{
  "model": "image classifier",
  "crop_scale_min": 0.8,
  "targets": ["maps"],
  "arch": "swin",
  "fused_qkv": false,
  "momentum": 0.85,
  "adamw_lr_other_params": 0.0029,
  "steps": 2900,
  "lr_schedule": "cosine",
  "warmup_steps": 290,
  "weight_decay": 0.07,
  "adamw_weight_decay_other_params": 0.05
}
Rows from block 5 of a small image classifier, named by matrix and row number. Rows with one number belong to one neuron. Each number is 200 + 20 x the weight over its row's rms, rounded and kept within 0 to 999. All counts start at 0. After the name is the row's rms in percent of the matrix's.
Before each neuron's rows are labels from the 100 images, of 14976, where the neuron reaches its largest size: "strongest on" is what is common among them. Only what is clearly more common there than usual is listed. The data: fractals drawn by 1,000 iterated function systems, in grey.
# gate: MLP gate (model.blocks.5.mlp.gate.weight, 320x160), inputs 80-159
# fc1: MLP up (model.blocks.5.mlp.fc1.weight, 320x160), inputs 80-159
# fc2: MLP down (model.blocks.5.mlp.fc2.weight, 160x320, transposed), outputs 80-159

strongest on: sparse; dark on light; two maps
gate.166,084,192,224,185,185,183,158,179,220,186,179,194,179,228,200,203,184,166,182,164,159,215,216,181,189,192,167,209,198,185,227,188,197,218,215,231,194,215,200,170,208,186,236,214,179,222,197,212,194,197,201,230,216,202,168,168,246,225,217,199,225,194,194,218,171,204,184,239,191,199,218,213,170,181,215,180,182,216,182,173,215
fc1.166,087,190,196,204,202,216,215,195,178,238,193,179,200,235,188,188,209,195,194,235,220,229,226,207,206,191,201,184,201,208,199,190,209,228,183,190,238,211,173,206,158,185,172,159,230,225,240,215,183,213,219,248,188,207,189,208,185,202,217,184,176,178,200,192,196,196,148,189,219,206,220,215,168,199,187,162,193,226,185,174,214
fc2.166,070,193,176,183,192,197,186,175,209,196,215,199,183,193,197,204,213,210,215,171,211,206,222,209,224,196,215,250,215,220,170,214,176,219,201,210,196,192,201,179,222,204,211,217,202,180,207,204,201,153,196,195,185,183,222,216,159,220,211,209,168,212,219,183,195,194,223,154,185,224,194,192,213,197,180,202,183,195,225,202,219

strongest on: two maps
gate.191,045,181,194,207,174,218,195,219,156,222,186,243,161,217,170,241,194,200,202,198,181,191,194,224,201,184,168,209,197,196,153,183,217,211,167,191,191,228,228,210,189,187,231,205,233,199,202,206,199,169,194,178,188,175,185,198,225,216,181,245,208,193,189,241,200,182,205,206,193,205,217,215,211,211,205,197,162,169,197,195,229
fc1.191,044,186,199,174,184,221,206,235,185,203,219,204,176,217,170,190,238,237,192,168,180,188,199,206,207,220,219,178,195,168,204,178,212,241,219,205,180,216,196,195,184,183,180,170,225,224,186,200,197,158,162,181,178,222,217,202,213,236,228,202,176,215,202,230,223,206,190,224,190,228,208,195,198,181,220,174,159,184,216,160,214
fc2.191,037,187,202,224,185,163,177,218,193,162,177,219,225,194,224,172,189,187,214,215,199,205,191,179,193,171,193,236,185,218,240,199,193,200,199,186,217,185,191,164,197,179,213,206,182,205,196,165,214,236,181,210,176,154,211,187,200,185,221,199,240,154,230,194,238,211,198,229,188,183,204,156,180,219,213,175,182,208,242,191,202

strongest on: sparse; two maps
gate.224,030,187,157,209,197,167,198,242,212,203,217,206,210,228,211,184,191,171,185,199,199,200,205,191,213,192,195,203,216,209,181,216,178,181,178,194,228,182,153,205,224,230,196,171,215,192,181,186,169,184,163,204,180,218,199,150,182,203,216,201,204,158,212,201,227,204,210,215,205,196,185,211,206,194,145,206,196,169,215,257,185
fc1.224,038,175,216,220,223,206,203,214,193,254,194,198,199,189,200,221,219,227,160,185,223,169,228,181,208,177,209,205,203,170,222,198,201,198,188,208,216,203,206,177,182,229,174,189,192,190,177,197,201,197,204,211,202,221,211,193,192,210,184,202,193,200,245,152,218,182,224,190,181,219,211,200,175,200,220,217,222,207,205,220,183
fc2.224,027,184,216,185,201,220,200,228,191,179,232,210,226,201,217,223,170,210,186,182,179,227,189,209,216,176,205,200,191,209,224,188,199,236,229,222,208,198,202,170,186,200,186,207,161,229,183,218,197,212,221,202,190,205,172,181,188,219,237,220,188,183,208,153,214,195,239,184,219,217,228,202,191,185,173,177,178,204,165,226,231

strongest on: dark on light; two maps; sparse
gate.164,184,191,175,181,210,212,171,211,203,198,204,184,265,197,209,202,220,161,193,221,213,206,225,170,162,216,198,186,247,198,218,215,197,209,239,214,198,211,204,203,191,193,202,196,181,183,188,171,206,212,175,221,179,206,219,234,213,220,216,157,182,205,169,219,195,178,194,177,216,239,195,187,175,234,208,199,216,189,178,201,153
fc1.164,169,244,179,197,188,232,167,210,205,190,224,201,240,183,178,212,168,161,187,209,211,202,227,189,161,194,226,204,198,197,238,213,211,159,238,231,154,231,182,181,210,178,207,202,177,201,194,169,175,222,182,215,189,208,209,234,237,211,215,189,220,199,206,206,209,185,218,173,212,193,190,185,194,236,203,206,208,170,189,205,185
fc2.164,167,196,200,191,208,199,198,244,226,199,211,229,146,190,190,206,199,222,201,216,201,220,228,225,221,167,197,199,217,215,198,187,181,187,173,194,190,197,212,235,190,211,173,210,195,224,181,203,230,176,224,177,185,176,245,201,203,167,206,188,174,200,204,197,218,203,174,231,226,210,206,168,220,193,195,235,204,188,204,214,186

strongest on: sparse; two maps
gate.190,048,180,211,171,179,185,187,212,205,170,198,175,185,265,212,238,197,210,212,206,174,204,192,213,198,153,217,231,204,209,175,159,187,171,207,198,194,215,203,208,190,205,190,213,200,231,208,190,200,179,213,169,206,191,227,202,211,202,184,214,191,203,200,210,196,188,211,190,208,231,154,204,196,193,207,192,189,191,221,223,208
fc1.190,052,198,189,197,181,153,199,190,207,189,195,180,178,216,217,209,180,212,196,195,191,199,200,164,219,209,192,183,193,233,221,199,190,208,192,189,192,197,200,177,188,197,240,233,162,196,203,196,231,173,159,249,204,205,193,213,163,199,198,213,171,220,179,190,208,211,198,208,246,205,194,219,230,206,219,212,218,178,232,202,232
fc2.190,046,238,222,206,162,208,182,167,231,212,202,211,215,204,229,212,233,203,203,190,207,234,214,188,182,167,169,223,230,221,163,189,146,204,208,211,213,196,193,218,185,234,203,186,219,221,174,223,220,219,216,193,201,177,205,153,206,246,207,164,227,184,205,207,224,191,172,182,200,174,222,174,207,191,230,188,186,204,206,177,185

strongest on: sparse; two maps
gate.114,161,216,204,205,240,203,211,195,166,182,189,183,196,234,229,216,202,163,153,244,204,178,201,246,177,185,209,206,236,203,150,180,178,197,185,191,164,193,192,212,217,233,216,200,194,204,202,225,206,184,197,216,203,213,165,195,192,223,215,173,208,217,214,233,222,223,198,176,186,194,151,217,185,206,199,213,192,164,218,208,198
fc1.114,155,184,217,200,194,175,217,176,181,201,207,232,182,179,213,176,232,240,171,203,206,180,216,183,208,185,185,240,191,192,175,215,216,198,213,159,192,188,194,186,215,197,185,187,229,191,209,207,206,209,229,182,191,191,210,184,169,194,184,195,235,217,190,203,241,150,200,168,178,202,209,220,197,180,209,200,216,208,214,251,207
fc2.114,150,207,198,169,232,235,186,167,165,217,174,182,223,183,217,196,181,185,195,157,208,187,190,235,199,217,208,213,178,230,191,216,201,190,195,199,202,182,209,172,169,225,227,216,192,230,215,192,201,174,199,185,206,222,198,190,209,238,186,154,217,192,225,198,190,203,228,161,234,188,181,189,219,216,203,193,220,210,195,189,184

strongest on: dark on light
gate.302,040,197,162,214,215,202,207,214,198,246,174,230,229,229,224,174,229,183,179,199,219,182,195,226,208,227,201,193,212,206,177,199,176,209,177,210,224,212,190,200,244,178,208,213,226,183,222,155,180,207,210,238,190,202,212,207,181,187,228,192,216,234,214,197,217,198,204,236,166,182,169,217,193,192,209,193,193,188,187,186,224
fc1.302,041,168,186,233,200,212,216,202,214,195,201,150,165,176,164,180,167,196,213,203,192,213,189,172,225,189,247,199,162,237,182,206,206,216,187,196,252,182,208,200,173,197,203,219,207,218,220,185,250,192,169,194,189,211,222,194,193,192,193,199,218,209,193,231,212,186,194,219,224,179,194,181,234,230,199,192,210,217,232,184,179
fc2.302,036,175,191,188,204,177,221,200,209,186,203,189,196,200,226,210,193,202,217,194,227,212,175,195,233,175,205,222,202,211,225,192,224,220,187,233,219,203,240,208,181,206,180,176,192,215,187,213,179,188,227,179,202,224,216,212,207,185,194,202,198,165,189,206,176,207,208,249,176,185,206,196,198,199,224,186,179,173,200,207,225

strongest on: dark on light
gate.316,166,210,194,203,195,185,201,238,189,201,218,229,181,221,195,168,215,188,217,212,155,180,243,203,185,188,216,182,199,204,193,231,185,183,195,175,174,224,224,191,223,223,203,183,201,228,188,193,206,180,176,205,160,186,211,189,199,192,186,162,221,204,214,203,204,175,192,199,180,196,210,192,172,198,243,182,177,233,240,182,206
fc1.316,159,199,216,217,197,220,187,164,210,182,187,172,216,209,175,217,190,216,179,193,242,201,154,209,202,231,190,199,195,207,204,167,201,206,201,234,216,187,186,208,181,190,201,220,185,185,219,185,205,212,197,184,240,229,183,198,169,228,204,212,213,204,192,188,193,229,193,208,220,190,195,204,232,208,180,218,187,154,154,215,216
fc2.316,182,203,174,196,199,222,186,246,213,195,194,227,220,217,191,164,177,185,178,192,172,206,192,176,176,187,201,201,250,231,233,212,168,189,202,217,212,192,164,220,209,211,213,202,165,196,195,200,252,193,201,235,176,250,186,216,183,193,212,203,199,177,188,205,220,185,181,224,201,212,221,198,192,199,182,187,179,200,220,188,173

strongest on: two maps
gate.290,038,193,172,215,175,197,228,196,227,201,201,241,175,201,181,226,210,212,186,176,204,183,207,232,215,224,201,198,196,236,218,184,182,207,196,193,203,196,216,210,215,225,188,206,164,195,169,173,213,148,193,208,210,160,216,188,190,168,193,218,186,197,182,189,219,202,243,185,234,202,222,207,222,180,217,175,215,203,190,191,218
fc1.290,037,218,237,192,195,187,173,191,218,153,177,202,224,184,182,219,179,184,202,225,193,210,216,210,203,205,209,212,205,183,179,206,216,192,225,246,196,239,159,156,181,224,227,196,202,194,195,204,211,221,182,214,206,254,194,205,141,207,190,199,226,205,202,169,215,201,193,215,170,215,179,179,177,220,218,226,189,174,222,211,186
fc2.290,036,187,206,204,186,228,192,218,191,232,199,194,171,211,127,177,182,185,155,193,199,166,209,194,198,189,205,200,211,235,203,180,171,202,186,191,189,171,213,189,193,203,226,182,217,185,180,184,188,170,213,169,233,211,214,198,202,234,187,189,223,216,162,206,213,187,187,220,205,223,223,183,203,222,204,205,215,253,163,194,217

strongest on: sparse; two maps
gate.221,059,189,205,163,195,195,196,215,223,194,212,194,209,216,195,217,166,227,192,174,208,194,206,180,160,150,198,189,236,219,183,202,177,185,186,199,184,217,186,212,198,221,204,216,177,194,241,207,198,161,175,198,202,173,208,199,191,211,195,215,157,221,202,203,182,203,207,182,213,238,185,212,204,215,202,191,192,215,216,194,205
fc1.221,054,211,175,241,172,257,211,207,187,205,200,224,200,217,205,205,228,173,186,250,193,195,227,224,208,198,179,186,186,190,246,183,230,198,176,193,218,210,201,190,208,186,194,195,182,208,186,206,169,230,222,220,205,225,183,195,192,198,199,199,200,189,223,200,203,199,207,185,201,188,230,177,208,207,213,195,205,226,197,235,183
fc2.221,046,204,206,192,236,189,187,225,169,180,220,181,184,192,197,177,195,210,220,163,213,182,176,219,194,218,220,143,203,192,178,178,216,193,214,191,212,235,217,203,217,192,202,192,207,170,224,184,194,245,209,215,184,209,193,198,173,167,233,224,180,196,183,169,204,200,253,174,195,207,151,215,193,194,199,185,225,185,207,226,208

strongest on: two maps
gate.253,117,201,171,198,185,157,205,201,197,194,206,224,189,194,188,186,197,225,193,178,174,211,183,190,217,187,182,186,197,213,233,180,209,212,221,203,179,198,228,190,211,193,230,207,174,170,181,209,158,175,185,182,184,206,208,169,223,218,200,227,189,206,197,173,225,177,182,251,180,233,209,200,198,170,215,175,229,195,200,184,199
fc1.253,114,203,188,178,186,184,220,218,168,179,188,190,203,190,220,205,201,226,223,176,175,212,172,202,205,177,167,219,181,196,198,179,223,240,213,200,166,209,219,218,238,191,228,214,196,175,195,233,169,161,172,171,192,194,208,173,213,201,194,211,167,223,216,201,211,188,183,197,163,246,181,224,213,184,216,182,219,212,205,189,204
fc2.253,101,159,201,201,189,185,168,231,246,211,196,217,203,220,185,202,197,187,218,239,233,169,186,184,229,186,202,210,198,217,178,201,189,205,197,213,164,185,194,207,206,218,173,180,194,201,201,212,191,211,216,179,198,195,189,217,177,192,213,211,208,184,242,210,177,213,164,198,204,174,227,165,184,220,173,186,163,183,195,191,173

strongest on: dark on light; dense
gate.168,135,158,176,178,235,198,182,190,225,197,205,208,218,234,190,202,232,188,214,199,206,204,216,188,236,218,185,236,196,197,223,195,196,194,158,205,195,189,227,222,169,223,201,187,223,182,207,185,188,195,177,162,203,203,194,187,184,187,213,207,228,172,219,206,184,193,198,169,219,184,195,216,216,206,169,158,194,193,204,185,200
fc1.168,122,213,228,217,176,210,220,192,175,221,190,179,188,185,166,212,222,242,211,229,174,202,151,210,209,191,163,171,172,184,221,204,179,208,214,190,193,182,182,225,208,182,208,232,181,193,225,187,189,209,185,213,176,222,204,192,193,227,221,178,190,231,231,195,194,192,165,235,202,185,199,172,210,197,200,199,151,197,150,234,160
fc2.168,141,208,199,180,192,198,191,222,222,222,196,200,227,220,212,156,198,220,187,218,204,240,199,152,183,239,180,220,194,199,222,210,208,213,202,222,172,217,211,184,216,186,200,199,224,190,209,159,171,193,202,182,208,224,171,240,205,198,189,222,221,207,199,225,199,219,204,230,231,209,237,224,175,178,195,229,169,197,200,206,216

strongest on: dense
gate.196,039,184,237,210,195,191,210,182,205,230,186,187,199,218,180,212,217,223,237,178,223,181,179,118,209,198,205,177,215,208,210,213,188,200,178,234,188,203,215,170,169,173,194,201,213,182,210,188,213,185,191,217,204,176,183,191,216,209,186,196,209,179,179,194,180,203,175,221,191,205,193,178,232,234,187,213,209,179,198,235,207
fc1.196,040,212,215,213,169,190,235,166,194,189,204,205,194,201,208,197,178,222,187,185,196,198,195,202,231,219,186,224,184,212,194,224,188,194,208,236,236,194,140,211,218,206,201,201,225,208,185,186,214,164,220,165,197,183,230,197,176,178,196,210,167,205,172,183,193,235,243,158,196,207,168,233,189,183,200,188,167,186,219,165,208
fc2.196,039,232,217,209,210,224,215,228,218,219,172,143,193,186,145,218,234,222,199,253,196,172,180,193,217,199,187,180,189,226,217,176,160,242,218,191,205,170,224,227,241,196,169,242,177,208,211,204,223,170,207,198,201,162,182,214,197,188,225,225,184,208,204,213,221,199,162,219,181,221,207,148,209,180,223,187,235,215,203,201,177

strongest on: two maps; sparse
gate.184,043,207,240,177,203,180,190,195,227,192,170,222,175,208,211,186,184,211,214,183,174,210,169,191,186,176,195,207,195,160,208,197,211,170,182,231,192,192,192,186,195,211,204,207,208,243,194,217,181,213,195,220,273,266,188,214,230,213,197,204,225,213,200,195,174,235,169,219,187,178,211,190,214,193,208,232,179,207,184,205,227
fc1.184,045,202,209,211,209,245,202,211,166,235,202,183,234,210,205,215,174,207,178,198,187,222,217,205,220,218,220,175,212,196,195,193,180,212,189,205,191,185,189,235,222,185,194,180,190,219,246,172,182,189,193,211,193,209,192,222,228,185,226,211,134,177,186,235,183,198,194,181,204,170,200,202,184,177,228,152,198,234,201,193,179
fc2.184,043,241,203,185,206,212,229,208,231,224,200,200,211,181,186,207,203,218,203,209,217,196,163,217,185,220,216,204,157,181,200,242,184,218,170,184,190,175,163,182,203,193,199,191,240,182,197,178,193,162,168,171,184,223,228,209,212,233,209,181,189,205,212,219,214,224,216,161,202,193,189,196,168,212,206,217,193,136,192,174,232

strongest on: dark on light
gate.130,047,219,259,214,212,177,184,181,212,202,176,226,186,204,191,219,175,227,208,172,164,184,173,210,217,243,173,205,212,182,197,199,211,210,237,205,231,201,190,175,188,190,189,187,207,188,178,222,199,217,218,196,185,210,180,163,190,189,188,218,246,204,184,188,217,206,244,203,201,210,181,186,189,220,214,206,204,207,215,252,230
fc1.130,049,206,157,167,174,207,204,210,204,176,205,180,210,199,210,173,195,198,202,241,202,197,228,163,195,167,202,192,193,208,194,178,198,194,172,203,196,218,199,199,209,184,228,185,201,188,232,186,194,174,176,190,214,188,220,214,211,209,237,180,202,182,201,219,219,204,183,192,221,185,198,185,200,199,200,200,190,166,205,197,190
fc2.130,050,209,180,211,207,190,200,171,186,161,207,193,216,187,203,189,186,203,194,184,221,211,167,186,225,188,235,197,213,163,220,231,209,155,170,179,179,198,176,184,158,207,194,214,175,229,181,213,219,196,187,227,218,210,174,196,214,201,234,200,212,168,169,182,190,219,203,212,210,144,203,166,181,188,212,233,188,219,180,212,203

strongest on: dense
gate.173,183,157,185,215,222,202,183,225,204,196,192,200,219,207,193,219,218,166,185,172,199,174,183,203,186,221,181,207,241,218,180,174,183,235,208,181,239,172,226,201,170,205,180,200,194,172,213,200,250,203,207,185,192,229,210,222,176,203,207,205,197,200,154,215,193,176,234,193,198,214,166,202,206,213,196,160,233,194,213,218,219
fc1.173,173,216,197,207,192,197,201,197,210,221,205,192,195,200,209,195,183,204,184,218,166,232,185,213,205,149,257,213,169,210,205,221,188,152,170,215,172,224,161,182,231,191,199,207,192,215,205,215,161,217,203,224,184,194,177,198,232,186,202,161,207,212,222,182,207,242,191,204,190,192,209,201,181,185,222,238,160,213,190,169,222
fc2.173,192,179,191,169,183,239,158,196,206,213,191,215,207,237,228,189,233,208,220,218,176,187,228,179,202,214,191,213,223,194,185,232,231,163,181,207,183,178,235,195,206,219,192,222,192,203,171,201,205,197,210,199,217,187,191,193,173,181,202,192,221,198,219,178,191,214,206,244,187,216,202,181,174,195,198,230,189,198,207,185,199

strongest on: sparse; two maps
gate.134,035,184,212,196,181,198,242,192,202,230,186,214,205,161,188,191,203,181,217,203,200,226,229,205,191,215,224,211,193,220,197,173,195,162,198,222,202,206,220,215,253,234,202,244,211,193,221,217,188,255,191,194,191,226,218,199,229,202,210,181,219,191,181,208,227,202,178,209,205,193,232,216,192,194,193,214,190,212,212,167,235
fc1.134,037,221,186,193,195,203,171,161,230,178,218,234,205,207,218,198,209,213,221,193,197,209,207,201,186,198,220,192,194,204,187,206,191,197,167,201,177,222,199,184,197,176,182,194,150,198,217,170,211,245,217,208,181,206,217,244,232,232,205,199,205,191,209,204,191,237,207,171,224,180,176,169,184,147,182,162,212,189,200,187,194
fc2.134,033,179,232,175,215,192,224,244,159,168,221,229,213,201,177,185,249,207,183,191,159,204,222,178,208,182,171,187,194,222,249,199,207,192,197,187,212,172,198,178,222,196,193,214,196,188,191,195,182,228,204,255,180,205,215,196,168,178,193,182,210,177,195,190,183,186,199,241,153,222,210,200,219,177,229,226,197,240,165,198,210

strongest on: sparse; two maps
gate.227,079,192,191,223,203,197,196,193,202,195,192,222,146,197,233,228,214,204,194,179,172,181,196,236,217,159,183,212,213,187,162,211,184,238,181,201,186,187,207,250,209,213,198,197,220,199,199,224,228,205,200,233,218,206,200,199,174,212,176,181,208,210,149,207,199,160,192,183,213,201,188,213,215,203,222,209,205,189,203,247,192
fc1.227,111,208,231,197,204,188,199,208,174,193,175,200,189,201,210,183,204,190,222,213,189,197,180,217,191,145,172,228,230,210,167,208,191,187,208,187,172,182,198,226,224,213,222,232,183,206,216,190,243,176,157,214,181,206,213,174,181,206,192,184,227,157,173,206,207,171,202,187,207,223,226,182,231,194,212,230,246,225,174,184,193
fc2.227,098,199,210,191,218,211,210,181,211,228,196,194,179,185,209,167,169,191,196,225,188,188,228,222,225,200,196,173,186,183,200,243,215,219,214,186,211,210,223,199,223,177,225,186,214,189,185,195,162,215,215,220,210,223,203,210,187,189,206,200,200,199,177,221,224,183,185,225,194,207,219,215,188,202,242,217,184,185,201,213,164

strongest on: two maps; sparse
gate.88,063,191,217,196,161,193,223,190,208,177,214,216,157,186,187,183,212,205,242,167,196,215,146,182,234,205,227,204,181,216,224,221,242,192,237,211,197,205,191,197,232,195,224,248,162,203,221,195,160,216,189,176,224,165,232,197,200,198,186,205,184,175,199,195,206,189,196,226,191,203,182,215,208,191,210,177,210,175,222,203,192
fc1.88,072,173,204,197,192,214,182,192,191,184,192,220,180,170,242,186,206,217,201,196,172,222,204,193,229,167,191,173,210,191,228,165,209,230,225,192,172,212,202,197,223,222,201,191,191,184,234,249,159,176,207,196,203,166,200,174,194,237,211,223,182,180,174,185,221,204,192,181,183,206,179,185,219,172,185,207,215,187,245,192,182
fc2.88,063,174,193,188,155,211,192,203,199,200,175,213,209,238,237,153,196,208,181,187,193,205,188,174,202,200,193,220,157,229,205,175,200,181,191,186,186,181,204,213,215,190,152,249,188,189,178,194,215,148,225,187,204,218,180,246,179,174,217,195,236,216,242,195,203,187,177,229,192,192,215,237,187,196,174,171,186,201,165,194,194

strongest on: dark on light; two maps; sparse
gate.101,168,216,234,211,221,192,196,193,206,206,175,200,176,218,216,210,231,162,191,199,180,198,227,193,182,193,208,175,212,192,177,207,195,184,218,206,183,224,206,191,203,189,176,219,179,230,172,191,190,247,189,226,191,211,204,205,212,192,209,158,221,238,193,193,185,205,216,205,199,211,194,182,188,227,198,199,176,188,220,174,162
fc1.101,154,204,194,210,164,242,200,169,171,190,220,223,204,178,208,183,218,226,197,212,206,196,180,218,191,209,173,255,197,172,225,164,217,226,177,217,199,211,189,195,175,204,221,191,209,176,200,209,207,163,245,160,203,204,174,156,209,217,183,225,200,212,214,194,215,200,198,212,199,192,219,176,222,188,219,202,205,186,183,224,224
fc2.101,155,187,212,206,200,214,226,217,162,210,216,174,220,229,159,237,189,198,187,162,209,189,234,199,191,202,211,181,222,235,187,159,227,226,214,199,221,207,185,207,180,183,196,176,184,184,233,199,210,201,237,200,237,217,234,183,183,177,171,164,197,186,193,214,209,209,207,163,216,199,227,207,219,196,217,183,221,177,202,204,207

strongest on: sparse; two maps
gate.255,153,226,187,185,210,174,248,225,198,175,205,170,166,211,203,214,190,188,169,205,210,178,206,204,190,196,206,216,206,205,191,209,165,210,219,208,201,196,169,246,244,196,166,212,192,221,192,168,219,190,216,196,196,207,186,224,186,215,206,181,182,195,184,174,223,215,196,208,173,208,188,227,194,204,207,214,193,175,194,202,179
fc1.255,148,197,199,169,210,202,198,213,202,211,189,205,188,226,200,207,194,198,217,187,183,182,193,171,219,223,212,212,185,211,238,239,137,199,230,188,205,190,214,210,223,217,204,167,189,206,221,153,194,197,189,189,173,223,205,217,198,173,227,191,209,206,156,185,239,192,179,234,196,222,185,187,206,166,238,181,167,201,204,199,237
fc2.255,171,191,185,232,198,215,221,207,220,191,177,218,213,214,188,181,191,183,185,204,186,237,218,218,166,183,171,216,239,188,186,208,222,212,177,219,168,222,181,217,191,165,229,205,188,230,201,197,241,205,183,224,230,187,206,202,185,219,215,222,170,186,204,211,247,209,184,161,192,218,185,182,167,211,234,202,145,204,162,167,153